From a checkpoint of a small masked spectrogram model.
Data: trained on babble in 24 made-up languages, each with its own sounds, syllables and stress or tones, from a formant synthesiser, 39062 training examples, 75.4 epochs.
Rows from block 3 of a small masked spectrogram model, named by matrix and row number. Rows with one number within an expert belong to one neuron, the router's apart. Each number is 200 + 30 x the weight over its row's rms, rounded and kept within 0 to 999. All counts start at 0.
Before each expert's rows are labels from the 100 clips, of 14976, where the router gives the expert most weight on average: "peak on" is the class under the peak. Only what is clearly more common there than usual is listed. The data: babble in 24 made-up languages, each with its own sounds, syllables and stress or tones, from a formant synthesiser.
# router: router (model.blocks.3.mlp.router.weight, 32x48, trained with AdamW), inputs 0-47
# gate: expert gate (model.blocks.3.mlp.gate, 32x16x48), inputs 0-47
# up: expert up (model.blocks.3.mlp.up, 32x16x48), inputs 0-47
# down: expert down (model.blocks.3.mlp.down, 32x48x16, transposed), outputs 0-47

# expert 9
peak on: /p/
router.9,236,235,152,189,246,149,208,247,138,207,142,214,196,189,193,207,153,186,216,176,209,165,187,266,179,193,234,192,207,247,216,226,195,209,239,209,238,181,196,212,136,178,192,202,195,195,229,211
gate.0,197,200,177,200,219,200,222,186,202,312,121,190,159,197,200,123,202,198,200,168,194,224,217,201,208,200,176,184,251,200,196,247,205,238,200,235,205,211,199,204,202,200,202,199,218,136,203,220
up.0,201,199,199,201,201,201,256,236,203,276,200,188,191,215,200,138,200,200,204,200,202,201,212,207,207,215,200,201,224,200,191,198,276,174,200,216,232,259,192,201,205,324,200,215,221,201,200,201
down.0,217,202,219,185,212,199,147,194,201,197,202,182,205,200,193,209,138,200,207,196,204,200,216,176,165,200,339,143,201,200,196,200,199,215,188,202,216,164,215,204,197,258,140,200,220,210,226,194
gate.1,184,201,148,195,200,200,201,190,188,201,196,203,199,200,199,200,208,200,118,178,200,202,200,200,202,200,362,167,183,200,197,200,207,169,200,200,188,217,200,200,198,198,199,201,200,200,141,200
up.1,207,197,328,207,198,200,231,209,219,203,267,184,202,200,179,200,199,129,236,212,200,200,200,202,199,211,151,276,201,203,201,200,201,168,199,199,215,192,200,201,202,204,201,143,200,197,231,198
down.1,198,206,181,193,200,224,272,249,145,200,224,186,200,202,200,269,199,200,201,201,257,236,208,222,196,198,187,200,207,202,218,200,218,275,195,196,205,311,200,200,192,179,187,200,178,191,215,226
gate.2,155,177,82,206,202,211,208,224,200,223,184,202,240,188,201,211,149,198,206,200,200,200,201,200,201,218,203,113,230,189,200,201,189,260,287,209,197,200,200,201,203,213,213,201,202,200,198,203
up.2,205,200,350,190,188,181,189,142,198,199,216,196,187,117,197,170,223,210,193,200,200,198,174,200,175,200,199,227,201,200,200,198,205,197,193,194,154,201,187,199,200,191,200,194,185,190,252,200
down.2,197,199,200,200,223,204,200,200,76,203,257,202,194,189,191,200,137,200,198,200,201,196,234,181,200,200,200,292,203,208,164,203,196,205,194,223,200,200,250,202,182,181,226,203,227,200,255,200
gate.3,200,211,183,185,199,205,193,188,239,184,151,204,255,209,198,220,200,239,200,205,200,200,207,200,215,201,193,200,195,213,200,203,174,224,323,219,216,197,230,213,309,228,213,201,201,197,200,241
up.3,225,201,199,207,246,200,194,197,202,200,197,217,207,205,204,216,200,206,200,207,219,342,210,200,201,198,197,200,200,207,231,190,199,271,292,234,192,199,208,200,206,200,239,201,178,199,201,165
down.3,202,197,211,198,167,200,202,221,183,219,197,199,152,190,183,209,205,192,216,199,200,210,245,152,199,200,204,161,198,225,200,183,203,201,250,56,221,200,200,201,185,238,160,236,191,214,187,244
gate.4,198,195,170,212,200,200,200,200,223,200,200,235,194,204,200,199,237,203,211,191,281,210,250,211,183,208,200,269,200,200,284,266,196,227,268,239,222,203,261,200,216,185,219,196,216,220,200,216
up.4,200,243,201,200,203,205,196,201,200,200,206,165,151,200,247,191,200,203,200,199,179,216,200,237,209,196,198,199,234,200,212,194,276,255,200,325,200,194,220,226,205,205,264,168,197,200,215,228
down.4,235,220,195,168,205,204,183,198,192,200,346,199,200,178,200,185,219,201,203,192,214,200,206,152,200,205,123,222,187,237,203,200,200,200,228,257,200,207,194,200,150,200,205,223,200,199,198,198
gate.5,202,206,200,186,198,244,217,125,204,199,198,200,200,303,201,209,201,225,200,201,206,208,196,199,147,211,205,200,200,235,200,210,200,257,93,202,200,191,199,200,235,182,200,200,200,181,251,194
up.5,195,188,171,152,258,197,201,225,202,304,207,200,200,201,200,122,213,199,200,147,200,180,210,196,131,254,200,188,199,193,200,232,229,259,206,220,200,198,199,200,211,196,189,199,203,192,231,178
down.5,207,233,183,164,199,214,293,198,194,107,205,265,199,225,204,171,199,199,200,199,156,173,202,174,202,200,191,277,199,201,202,191,200,224,199,191,199,196,186,237,173,193,199,215,200,201,258,234
gate.6,196,290,108,200,203,192,196,189,199,250,257,205,203,206,226,216,200,198,303,218,206,198,197,200,201,162,200,207,200,197,207,189,204,200,200,199,248,201,204,193,200,200,250,174,237,200,205,207
up.6,213,145,207,200,196,209,200,209,199,147,105,190,200,199,192,200,200,209,80,163,201,200,239,228,200,253,201,166,200,200,200,216,196,200,205,197,200,200,195,213,200,200,162,201,140,200,198,200
down.6,201,200,200,287,197,204,200,140,201,198,249,201,200,306,240,208,154,195,200,211,200,200,201,205,204,200,196,194,193,193,178,205,204,195,239,227,200,199,205,193,200,201,200,203,198,285,191,264
gate.7,196,201,0,201,200,200,200,200,188,200,200,200,200,200,208,205,200,201,200,212,200,215,200,201,200,195,198,200,208,200,200,200,200,201,197,200,197,200,200,202,200,200,206,224,204,200,211,206
up.7,200,92,284,143,178,199,200,200,274,198,200,196,200,199,201,199,198,200,184,188,199,201,222,200,210,200,167,198,200,177,198,200,194,208,192,204,260,200,200,198,131,200,203,197,200,200,200,139
down.7,208,200,200,224,201,191,198,210,199,200,206,200,200,239,202,238,201,197,200,247,204,200,200,215,200,213,189,200,204,225,72,200,205,200,326,200,235,227,200,198,203,204,200,185,196,200,160,200
gate.8,200,200,29,200,203,201,223,203,201,287,199,190,201,200,200,200,200,200,200,200,182,200,200,207,200,201,200,210,240,197,199,200,201,201,200,200,248,212,191,200,182,217,199,198,206,200,222,200
up.8,201,197,174,200,200,201,200,249,200,200,96,200,197,200,198,200,203,201,200,200,199,200,214,210,200,200,166,269,228,199,200,204,207,347,200,214,219,200,200,201,200,199,200,197,201,198,200,200
down.8,203,200,200,204,197,200,179,191,246,192,171,192,173,198,200,189,200,203,201,192,253,200,158,199,200,209,228,212,173,195,196,141,200,117,203,201,203,200,214,200,218,344,223,191,201,200,191,198
gate.9,180,200,119,203,221,200,203,196,201,212,207,210,205,201,142,202,220,200,223,200,200,199,200,217,200,209,200,200,212,200,199,197,201,206,370,202,198,200,215,177,199,200,199,184,200,200,220,200
up.9,190,204,58,214,231,199,200,200,200,214,215,201,206,200,151,202,224,281,208,200,200,200,200,216,200,200,191,200,216,185,200,200,217,207,294,202,188,200,233,194,200,200,200,199,221,200,212,200
down.9,200,201,201,195,214,210,184,200,200,213,200,164,204,117,195,150,223,199,198,177,201,200,212,224,190,170,202,231,205,200,221,202,202,200,44,205,196,201,200,250,203,194,198,200,200,202,200,173

# expert 15
peak on: silence
router.15,185,163,164,184,236,149,192,159,236,229,202,187,184,209,209,215,233,239,134,183,206,208,207,201,175,207,205,159,171,226,235,274,174,206,165,219,183,176,125,192,254,194,186,179,210,184,217,185
gate.10,138,214,192,205,202,201,205,198,219,226,238,200,334,216,203,177,200,212,202,200,194,201,201,203,238,201,239,193,208,264,200,200,195,200,208,204,199,203,236,206,198,195,209,199,293,216,190,199
up.10,180,200,240,210,198,214,253,204,227,279,141,191,159,200,202,186,208,245,205,246,196,200,200,200,200,201,175,201,216,258,283,200,209,203,272,220,199,200,211,200,141,193,211,181,219,214,198,199
down.10,200,233,203,202,184,173,203,199,221,207,200,200,200,202,196,204,184,200,205,200,206,202,201,200,203,167,199,197,217,198,347,200,200,201,199,183,203,200,189,202,200,178,112,119,155,203,206,200
gate.11,200,200,215,154,200,196,94,200,245,199,200,200,162,211,213,200,201,202,269,196,184,200,257,208,200,176,201,200,198,207,200,195,208,297,282,200,181,185,203,200,204,189,197,200,198,202,199,200
up.11,200,200,241,177,199,201,133,201,202,154,158,200,177,206,200,200,200,199,200,146,180,197,200,200,200,207,223,248,200,250,200,200,201,281,200,201,200,200,193,202,232,209,185,199,200,122,104,198
down.11,219,196,200,190,198,202,338,200,200,114,202,195,200,202,186,247,199,200,253,217,246,200,201,131,200,199,200,191,202,210,200,201,225,251,200,199,194,200,199,200,196,204,200,217,193,199,202,203
gate.12,184,200,150,198,208,199,200,200,203,240,165,204,200,180,205,200,325,200,200,200,202,206,232,204,265,195,225,202,199,243,207,296,192,191,202,214,205,201,180,196,200,199,208,247,199,200,203,238
up.12,210,193,292,190,200,200,200,201,217,201,208,200,200,205,198,215,81,200,200,200,200,203,173,201,167,200,245,200,200,198,200,134,202,205,200,200,200,162,204,200,212,198,192,101,200,200,191,206
down.12,201,213,200,200,213,209,321,172,202,191,273,207,203,205,208,200,202,190,209,202,91,195,202,202,209,207,160,200,197,191,206,200,199,227,197,202,236,200,202,203,199,272,203,200,200,200,210,181
gate.13,200,272,200,176,203,199,201,179,231,72,166,201,200,193,229,162,200,210,197,200,198,200,201,188,200,194,196,221,200,228,200,198,209,204,292,199,190,200,207,201,189,201,211,273,199,213,194,213
up.13,206,233,191,202,205,200,242,200,222,190,160,228,200,147,200,200,170,175,196,200,200,184,181,208,161,197,200,329,216,200,200,196,198,200,200,204,200,198,199,200,201,195,83,200,200,200,200,200
down.13,200,190,187,200,200,181,169,200,213,173,201,200,181,206,197,200,204,200,175,203,196,196,159,200,200,200,211,33,200,200,194,208,203,225,224,200,201,200,111,202,186,181,197,200,200,201,185,201
gate.14,203,199,171,163,243,302,225,201,200,168,192,200,200,247,200,201,189,203,194,200,270,133,203,200,190,200,201,203,204,254,167,196,257,228,200,214,201,203,205,236,207,137,188,200,223,203,227,203
up.14,200,104,228,200,140,142,200,198,199,200,224,199,193,176,200,199,200,199,200,200,163,201,191,202,211,200,132,277,190,115,214,194,156,201,154,199,176,201,199,179,199,205,215,200,200,200,198,195
down.14,200,207,205,203,198,222,63,200,220,231,159,199,201,200,196,203,205,215,200,198,184,212,127,203,214,200,188,153,200,200,200,200,202,200,200,217,200,206,209,206,307,205,199,205,203,202,202,196
gate.15,213,263,199,196,218,239,146,201,200,200,235,198,220,200,195,206,200,200,178,200,260,244,204,234,200,202,198,326,195,201,201,200,208,198,203,200,237,200,214,224,201,221,215,280,215,206,200,201
up.15,200,247,196,200,200,213,101,200,234,197,233,200,200,200,200,197,301,200,170,200,200,201,219,200,204,225,200,200,200,236,201,201,208,78,197,197,206,203,184,199,202,206,200,200,208,200,198,205
down.15,191,201,191,200,214,200,346,227,182,69,200,200,200,177,200,199,185,214,200,196,200,198,206,200,200,195,241,199,200,200,221,202,200,200,200,194,205,200,200,200,209,200,202,197,210,199,200,200

# expert 20
peak on: silence
router.20,219,123,213,188,144,159,207,232,245,211,191,228,193,245,192,260,222,195,110,195,211,196,208,164,246,193,253,188,206,209,170,199,213,203,167,197,175,173,203,220,240,187,210,180,184,200,198,201
gate.0,171,312,173,315,200,200,202,139,200,180,198,191,199,199,200,236,208,200,200,200,201,195,202,157,199,200,228,271,201,239,205,222,200,197,212,204,200,200,191,215,207,201,204,204,197,201,191,197
up.0,187,328,170,217,203,201,266,200,200,147,209,184,225,200,196,217,200,177,201,204,200,193,200,137,199,200,259,204,214,244,202,220,200,200,231,200,186,200,194,253,194,201,226,206,188,204,197,160
down.0,203,173,203,200,199,188,184,202,183,200,200,201,206,198,211,208,215,202,201,216,212,209,216,196,200,203,358,202,200,200,198,200,199,200,201,197,235,193,204,82,201,195,217,200,195,199,200,198
gate.1,196,211,138,200,225,164,197,197,267,203,229,190,198,203,200,221,203,368,200,200,200,200,227,206,205,196,204,202,202,200,198,154,199,200,197,201,205,212,201,194,198,200,196,196,200,200,203,208
up.1,213,200,217,170,199,122,200,196,184,202,198,200,138,206,200,113,217,296,200,210,200,202,200,185,198,205,201,174,200,172,199,197,199,200,199,225,255,132,202,200,201,199,214,211,205,203,231,257
down.1,221,204,198,199,206,192,220,200,200,199,201,200,220,199,200,203,200,91,200,184,200,212,200,206,202,200,192,198,273,206,309,215,150,197,214,210,200,199,199,206,200,197,191,214,186,125,183,146
gate.2,219,200,405,200,200,200,201,198,204,200,200,198,200,200,205,209,200,200,200,200,202,200,200,199,202,197,199,195,200,199,200,200,200,200,200,200,200,208,221,201,200,201,199,200,201,200,198,198
up.2,187,200,0,199,201,200,199,202,200,200,200,201,200,200,194,183,200,200,197,200,199,200,200,200,200,204,201,203,199,202,200,200,201,200,200,200,200,194,171,200,200,198,201,200,199,200,202,202
down.2,203,200,197,183,200,192,199,200,199,200,200,212,200,199,198,192,187,218,138,200,217,199,200,209,200,218,200,213,198,200,271,174,187,191,42,201,199,146,200,216,201,206,201,200,201,145,208,193
gate.3,194,200,200,200,383,193,200,198,203,223,236,195,183,200,195,205,214,195,211,181,199,210,203,202,200,203,204,217,203,199,227,164,208,212,182,198,204,200,176,200,212,154,212,195,180,179,200,201
up.3,200,144,200,238,208,161,152,202,177,200,189,192,204,76,196,200,183,200,200,200,206,183,195,200,193,182,198,200,197,128,226,229,159,202,199,206,151,200,199,181,122,193,193,201,200,200,186,203
down.3,198,176,183,194,203,190,191,198,187,234,137,197,219,193,200,201,224,198,174,199,206,202,121,199,200,199,199,76,200,196,200,201,201,200,203,188,199,199,200,200,220,255,206,245,194,191,113,206
gate.4,224,184,349,220,200,229,234,200,171,210,200,237,201,203,214,200,201,200,232,193,196,187,181,242,202,206,186,200,202,200,196,200,198,200,100,199,201,230,218,200,193,201,213,201,199,200,201,209
up.4,191,257,217,178,200,202,174,200,174,198,177,181,166,195,176,220,197,201,200,206,205,187,199,202,193,199,199,197,198,79,200,200,200,200,201,200,200,200,200,200,170,102,176,124,201,200,179,152
down.4,200,203,200,204,203,198,200,191,199,274,260,159,209,203,201,312,205,187,200,209,198,203,250,234,206,200,201,201,200,251,274,187,197,205,217,190,200,120,197,186,201,210,183,201,200,200,202,200
gate.5,201,220,201,200,163,201,197,199,205,209,145,215,295,157,200,201,65,256,199,204,200,148,200,193,197,193,201,188,200,199,201,196,203,203,203,177,189,202,212,200,200,200,200,199,225,198,239,199
up.5,200,200,205,200,196,187,197,200,200,212,183,198,143,184,188,200,216,198,158,200,200,172,179,200,200,200,144,203,199,200,235,359,217,201,188,200,201,202,132,190,200,199,199,220,191,199,211,200
down.5,200,203,206,200,198,231,136,198,199,197,203,270,163,196,200,203,200,200,201,184,195,189,200,200,200,204,231,343,200,213,216,195,204,197,200,245,203,200,185,203,200,117,199,198,194,202,212,200
gate.6,227,201,201,199,200,168,176,201,229,214,144,235,226,201,200,198,189,200,204,172,203,212,86,203,199,200,205,131,194,218,192,195,201,200,205,310,221,199,200,147,199,196,201,199,200,200,200,201
up.6,201,136,200,182,247,195,188,200,200,204,124,201,200,200,200,200,189,200,202,201,202,201,200,208,187,203,208,232,194,200,200,196,200,200,149,200,202,195,148,200,200,47,200,200,200,220,198,200
down.6,199,190,192,197,200,194,140,199,179,41,199,201,206,190,200,226,198,187,200,169,200,208,197,222,200,200,127,200,201,200,200,201,195,260,188,202,199,203,202,199,191,200,198,200,200,194,211,244
gate.7,238,199,189,201,219,177,205,199,155,201,210,205,200,199,200,186,249,118,200,238,201,201,209,199,202,207,204,148,226,240,201,206,209,205,200,198,200,200,200,203,202,196,277,328,211,200,201,191
up.7,186,202,194,201,201,200,201,199,200,198,179,200,200,200,199,203,207,183,203,309,190,160,195,200,200,200,200,205,201,201,203,252,201,238,200,201,216,270,198,201,208,151,202,322,201,203,175,233
down.7,200,161,255,170,200,201,242,200,200,202,178,198,211,208,201,200,219,282,210,234,197,204,166,174,203,200,249,267,202,198,258,200,200,177,200,192,176,177,193,223,194,202,200,197,222,234,198,305
gate.8,199,231,194,198,156,212,233,194,202,200,142,262,203,200,197,157,225,200,195,236,165,200,196,200,206,192,202,195,199,217,100,195,226,140,200,187,207,239,207,203,199,299,200,189,200,204,211,210
up.8,196,205,202,164,354,198,200,196,192,199,206,182,173,232,202,197,201,179,197,164,201,195,200,202,201,200,208,203,199,213,212,198,189,217,179,156,198,200,202,206,218,110,206,195,150,195,197,199
down.8,196,199,201,219,200,212,0,203,200,212,214,206,202,208,200,202,200,203,201,199,200,200,200,202,191,198,200,215,195,200,207,199,200,199,201,214,199,200,191,209,200,198,214,200,200,201,204,200
gate.9,271,205,259,200,200,196,173,200,200,205,241,186,201,333,199,198,200,192,138,189,199,200,199,177,200,234,200,200,200,203,200,132,200,200,186,199,199,200,200,201,141,201,201,206,187,200,200,199
up.9,178,199,201,200,199,204,210,200,200,192,148,205,177,80,204,201,200,231,314,202,204,200,201,219,200,162,166,200,200,198,200,278,200,200,215,203,200,201,201,200,240,199,200,197,200,200,200,199
down.9,199,205,200,197,200,200,244,208,200,152,162,161,200,43,200,159,200,205,201,201,247,159,197,175,187,199,210,200,251,223,200,205,190,204,202,200,221,190,199,173,200,184,200,200,204,207,200,200

# expert 29
peak on: silence
router.29,204,199,220,249,140,215,201,237,200,184,200,195,192,100,200,170,195,203,223,220,248,210,223,204,248,226,151,190,224,173,214,195,180,175,168,207,126,214,234,214,179,248,226,207,187,201,211,195
gate.0,200,200,200,197,208,196,200,200,182,199,200,217,203,200,196,173,200,199,200,200,206,201,200,4,201,219,200,200,200,200,199,200,200,200,200,199,201,200,201,249,204,219,202,200,200,199,200,201
up.0,200,200,200,195,205,188,200,200,186,197,200,244,200,200,194,184,200,200,200,200,209,201,200,3,200,220,200,203,200,200,199,200,200,200,200,198,200,200,212,228,199,211,200,199,200,199,201,202
down.0,200,150,156,180,280,222,199,205,200,199,235,179,200,120,197,202,201,161,204,213,207,200,99,184,172,225,219,237,200,170,200,196,172,205,201,157,247,200,200,196,196,200,200,175,201,205,159,200
gate.1,199,202,200,225,200,200,201,155,200,226,164,205,200,204,204,171,278,186,200,233,200,203,219,211,205,202,160,199,201,200,200,194,199,190,188,200,238,219,195,200,355,223,200,202,200,205,225,227
up.1,200,200,200,164,199,209,200,206,200,127,202,193,182,186,192,213,157,200,200,195,200,200,130,200,191,200,289,201,200,196,201,209,200,200,202,201,199,172,200,199,63,195,198,176,200,198,185,181
down.1,171,267,176,201,244,198,216,205,202,210,185,192,201,200,211,267,192,200,200,206,199,201,132,200,204,201,197,197,200,200,299,195,205,322,200,222,191,199,200,200,198,200,200,206,201,200,198,202
gate.2,334,199,176,200,200,205,201,159,235,201,200,204,213,200,205,195,201,171,199,221,193,200,191,251,152,193,202,186,201,216,200,201,200,199,208,200,231,199,251,200,299,196,201,183,200,201,225,216
up.2,206,126,199,195,200,285,200,200,201,197,208,204,200,200,206,185,200,200,200,186,218,254,211,200,200,191,200,198,218,201,198,200,325,213,215,233,202,202,210,200,287,213,200,188,200,200,233,201
down.2,314,209,201,192,183,95,208,201,200,200,185,148,202,200,200,201,212,219,196,202,200,198,202,199,200,200,201,201,200,196,210,200,180,200,195,315,195,201,179,209,228,196,200,200,200,197,200,199
gate.3,199,200,199,200,187,152,200,236,231,122,221,200,199,200,186,199,208,200,59,200,203,159,172,194,220,178,200,200,205,207,193,220,200,236,201,200,200,197,201,221,200,157,177,200,200,195,195,137
up.3,186,199,43,210,233,190,200,200,243,188,199,188,200,200,201,200,196,200,184,210,255,200,200,200,185,178,243,200,202,200,198,217,196,200,200,200,120,200,221,195,201,157,199,200,201,200,200,200
down.3,200,201,206,199,249,197,200,202,254,200,200,202,200,177,175,68,200,200,200,170,222,196,206,198,262,201,194,202,200,206,201,285,180,199,205,226,200,155,200,199,199,160,192,226,176,200,175,204
gate.4,196,201,141,202,247,197,183,200,182,212,210,201,202,251,198,90,200,219,198,200,186,211,200,196,200,200,203,200,194,246,200,199,200,171,277,92,193,200,199,200,219,198,214,199,202,199,196,201
up.4,205,199,195,200,200,192,198,200,157,200,203,198,203,204,197,195,200,200,201,211,201,201,201,129,200,180,196,200,194,207,201,200,204,200,206,197,197,196,200,13,199,196,199,200,214,200,200,200
down.4,199,199,161,200,199,211,200,200,200,198,200,201,207,196,206,194,218,202,200,201,200,200,197,162,200,203,201,218,200,201,200,200,200,200,200,200,201,200,212,396,221,213,196,201,199,203,200,191
gate.5,206,200,201,200,157,269,133,200,196,186,201,248,202,199,200,202,190,200,154,217,317,200,197,201,192,201,206,196,206,198,200,129,252,202,194,199,211,200,200,200,200,213,215,181,200,201,200,133
up.5,201,227,231,200,200,85,282,203,210,205,157,200,193,200,202,175,199,200,188,185,187,196,200,192,283,200,178,200,201,201,200,201,201,160,202,195,200,231,192,173,221,201,199,208,209,181,226,277
down.5,202,200,207,194,123,183,186,207,123,155,199,202,199,154,200,198,223,199,200,200,205,240,200,200,200,200,199,201,200,210,128,200,194,197,200,200,200,199,200,62,202,201,193,207,200,200,202,200
gate.6,224,170,199,200,191,200,200,200,190,224,304,200,206,199,199,200,200,200,202,189,200,200,262,201,207,200,202,68,200,203,200,203,200,201,200,194,200,198,200,203,198,203,204,108,200,200,208,196
up.6,216,233,197,195,190,201,202,200,187,200,227,199,200,200,199,200,200,200,198,200,200,194,210,201,200,201,202,2,196,202,200,200,199,202,204,189,200,200,200,200,182,199,202,200,198,203,229,200
down.6,195,204,201,197,211,200,206,197,200,159,227,206,215,200,200,226,200,223,200,199,212,200,200,213,201,201,200,289,201,200,201,203,76,206,202,200,200,196,201,309,213,202,199,200,200,168,199,153
gate.7,241,229,200,205,200,206,200,200,200,200,200,199,216,209,202,200,200,205,200,201,225,187,200,288,200,201,227,201,202,202,200,226,163,201,200,192,200,200,200,200,219,206,200,368,194,205,203,200
up.7,200,198,264,221,200,258,144,202,203,190,200,153,201,272,202,200,237,208,206,202,264,197,219,271,201,200,207,199,203,201,205,200,185,200,211,174,200,200,199,200,200,227,201,308,186,201,200,208
down.7,245,166,202,201,172,197,200,199,144,184,173,120,200,185,200,201,200,196,202,200,207,199,200,290,200,288,207,200,197,212,248,200,133,198,199,189,200,201,180,202,192,211,197,200,203,191,247,149
gate.8,204,205,200,237,201,200,199,208,179,211,198,199,199,209,201,195,200,201,200,196,199,197,209,202,200,200,203,200,193,201,219,200,198,203,203,192,144,200,254,200,200,200,200,200,197,385,198,202
up.8,216,200,201,202,206,200,200,204,158,200,200,200,199,222,186,194,196,203,200,199,198,200,200,200,169,186,194,186,195,201,215,200,200,202,201,195,199,199,236,200,200,186,191,200,199,393,196,200
down.8,191,199,198,202,200,182,198,205,220,219,200,237,200,200,200,208,229,139,193,206,201,201,204,222,200,205,200,198,380,200,198,198,184,203,200,200,200,197,200,182,207,193,202,200,200,152,206,196
gate.9,155,201,199,256,208,205,199,257,158,206,200,200,252,187,200,164,204,200,200,197,201,200,200,188,247,200,180,200,217,219,328,200,202,200,211,200,223,191,218,200,200,211,207,236,278,214,214,202
up.9,152,201,200,245,222,213,197,269,155,214,201,200,240,193,201,164,200,200,201,193,202,198,200,182,212,200,194,200,232,254,330,200,201,200,211,199,213,192,216,201,200,214,212,220,246,205,257,206
down.9,199,207,202,200,229,200,200,184,246,194,194,183,201,147,200,186,199,200,200,161,200,200,200,200,200,200,200,197,199,191,377,202,202,201,143,201,182,199,205,200,200,200,200,205,200,200,190,198